Weights of a small multi-label image tagger.
Model: 64-pixel images, arch resnet_bottleneck, norm batchnorm, activation relu, depths [2, 5, 5], widths [256, 512, 1024].
Training: soap at rate 0.0019, batches of 64.
Data: trained on rendered landscapes of hills, water and sky, 145000 training examples.
Rows from block 3 of a small multi-label image tagger, named by matrix and row number. Rows with one number belong to one channel. Each number is 128 + 24 x the weight over its row's rms, rounded and kept within 0 to 255. All counts start at 0. Numbers have three digits each.
After each channel's rows are labels from the 100 images, of 14976, where the channel reaches its highest value: "responds to" is what is common among them. Only what is clearly more common there than usual is listed. The data: rendered landscapes of hills, water and sky.
# convs1: 3x3 conv (model.blocks.3.convs.1.weight, 128x128x3x3, each kernel summed), inputs 0-127
# convs2: expand pointwise conv (model.blocks.3.convs.2.weight, 512x128x1x1, transposed), outputs 0-102

convs1.116:135097126145140159176165140137090139139083114133098130092137150105109167161118105126139112152103134093146136119140108153151126106116106118113116158068123117120168067100107112175111111113122133129141123110140148148116126097144122147135086114082108140100134145130121150139133137096081102118173198150112104149087128129130118114121160124080123154164138105090130164123129127117112136095101
convs2.116:153143119105133142118121117100115146108114113111211144125129118152096149111092112075103115099130153067137099122125106083180115119130139108108133130125104137122172123140094135141107129104132129118127116104177089174086114132126127122120141177168171160130139100127142151161112175079117079106133107139171116152143
responds to: red mesas; purple alien crags

convs1.41:081171146083127101105118100092131170186154132140142151110142124128127142102141091101117095113108100142154164166156128084178133142102108142114127092103146118128098131111115151132095119115168169084127103141122159122118100136101110147121113139128135113081141153103124116107110089095140135129135137178138144100108108109132118123125091141157135098130158148147122098142104156125173170104127
convs2.41:123090079137156112142093154107151165130089132134120107133145145091144125114129112129163123098144115117112093114118146139108099112134101096138112129093138132170134084139111132134138114147133121153116133137198128103133124119128143162122129128133100140132082186174122120071120123121130109137116157101126129106072
responds to: sun or moon in view; sunset

convs1.56:130112147108157107113134143149088100126149117107114180146112134109167127110142089112134096110119116104127148099120101108122121134129203114156133118116118074131116118076140114129122110138107123168150139125144156171108142121144173102106146138136100131187108157148120098123111193096094110095093125145126133090136152109109149178110152126097117117087169105120138133123126133130115152086117
convs2.56:138134093093162118126127156132129186089153186156111131089130102123099103179137161122174125083121115111161138163137126141076136173095133130167137190153178097106119122113095126150154128108124116126112121117099186158146111094129105109110107144096159122080145159119138157116127111134104155135152158109108134156113
responds to: clouds; noon

convs1.93:131124114103140134127124159162157126161108139124153155157122104120115138134092112141143120116143133128187142110105119143111102148142115143088118123135135154191130145108193094096126109169080110115142131101133097112133102142180159102103131170147130115117085142103090137151115113117117147175148124166124117135094107138091128140123143125143127145135120113155095066153137117054129146112128
convs2.93:140136146132118147140116131125084120155112194115147149157157105078120107090094106091121178165158135144107102149114144155112076107086164114094124117148146124150177128133128131114099093124104075126161144142101109126097111133129121159151135118147155087099154116123119150132121130124120120128180150155134118096126
responds to: sun or moon in view; sunset

convs1.35:156170127089132108164116125086171152149146146155113161131156116172123175100128137120097103097135152107145115178093130119117132138168067124121137160094110163131104113092138149077122113134151114142099108139106145140106104124140106129096134138141118106118104114086156111142129091119095142121107156093127095174140128114130156166139080119106144093120154142118163141123125108136169154127133
convs2.35:139147149109102157151133109117127093113138106092136084135122138145179159157132127154098130111117144095168122154122125125128139157097196157102118113125130149130137098131142122122149112113114186161136156148130088112110131184124150112150113125087138170116141122116102134122151133100134130112136132122107121085132
responds to: noon; snowy peaks

convs1.14:182108120146130153110189181091129163115142128117102136112130153133110121136085158114134129147115111100116103191155148111125156118129124178124094117138158137136094111169133094101157157130099150126108110112117150125115114094096126119113109095156157148099141102084167138126141071171114125131119164088131120161144184128152147128138128109129112112148099129148149146164139126117108126109130
convs2.14:134147111105109145097135158190110124131119129134149111150139145113154169117123109110081116131106161092135115132090103160130154128133093134158164124152090090154118130146091100115141122102181120137146131183115133116124119128105125144099108125165124097139123158198155121124147115101101122133168092122132171180138
responds to: sun or moon in view; sunset

convs1.20:188136123113140097096138129107103109122162147116120130147121116142169109144144138099135112114169152121102092137186110134097092148124133109108109155151119139099119167143068133104142129135145130142128120131122127147094148158153113166104103117102120125074102156135124112104106140125129096134157096114131088133145104145176136099164136119146089180157068098085152103144120127127135155139098
convs2.20:114111133090130100156142128132124046098121121100158126146138082177148127090128108088105174134147127155104144107180133140085107126067112118153149136120103151153140114134161115127091111123122115099099114079168127160115118131126146100169098099145132098094130135146112157124147098120125112115122130152121094137130
responds to: sun or moon in view; sunset

convs1.60:137083173129138133093144151144118122125143132131164156156128126129120142159111134135135112126124104109137170056155092128121157115113078168107097145124138115131106099132128126129186154113162127182076120151105173132116135106099118146099108135118096115135136128150179177151110124136142114137170121123084130101111156143123113093134068148148145133110143134127120118135162137112095168112102
convs2.60:128129134140124126123131132098125149119113147112121117137137118090147148101157116136113114096114145177129132137123156133135147133140098090151076099104117157060111119157114132132131121144146131099081121095153140154118148106158112104131120132140131115122133155158145137103119122124119114168127161171147090136145
responds to: sun or moon in view; sunset

convs1.112:115098116142109190108110138130118131109107160114167136107136125115154133150148138094098168099129102131108096116157134147121090080135150126087142131140120104124116169143106159098151163145110172153136099114124109083130140157121095096139157113150119101141146098141143115109092127158146107091127129092119122145061090074129130123149128127161146146103133123111135173142095129163119079122128
convs2.112:120124124093142137142103124114138119159110133125141111117118123169149131115136114091167093107108148144128117080172135136133102097136132195106097151166118183178104133139172163137130107154137110100122094101137121108105151128137084113157110103119130145134107155111124130125126134147125089135113124124163139164131
responds to: purple alien crags; green hills

convs1.73:125137085132111172130161144119145106144089114135121109097145111091124149137145150142092171120100138157147076140140114150141124133102137112147099098119113132092120101147128134143164117127130074119136103125124112167122080135123141169102140133111102102149113126142093128189127122120150149096165113142133131147019103126105127106132129140121093138131117150101151139096090151119136121159112
convs2.73:141125145180107138140197134099118139158134138123144162130107126139108104146113126152128119111139072126088147095155136138120168134123087129120135139183113165127140098103109124133159151153126139148178135157136146131108131177130123092119171135120156161116124119127159138100076124109121089137154101112121111170147
responds to: terraced slopes; sunset; sun or moon in view

convs1.3:120148108075114134116067123116108092166107144143069132152069123106120152167131135151117147130108121089126114149125111147168123140128131151119157149122140112103153114055060114124120123128092137109098120126120105137106123112134105134133112141109103111162121148094113142142096138091100136118136138152151090134118163133151110112104120117153122083095103121173103132113112105187117110121117
convs2.3:167127110142140124100132109122131160118114126120110135097133108119136131124138130141154135152126099124099112157150147110153162142141116128101127182128116164138194121131151096113141115129115127129171143159145120148115148090104131147118126140216175143132141139095137114148121169136142125127111133129077122119089
responds to: purple alien crags; terraced slopes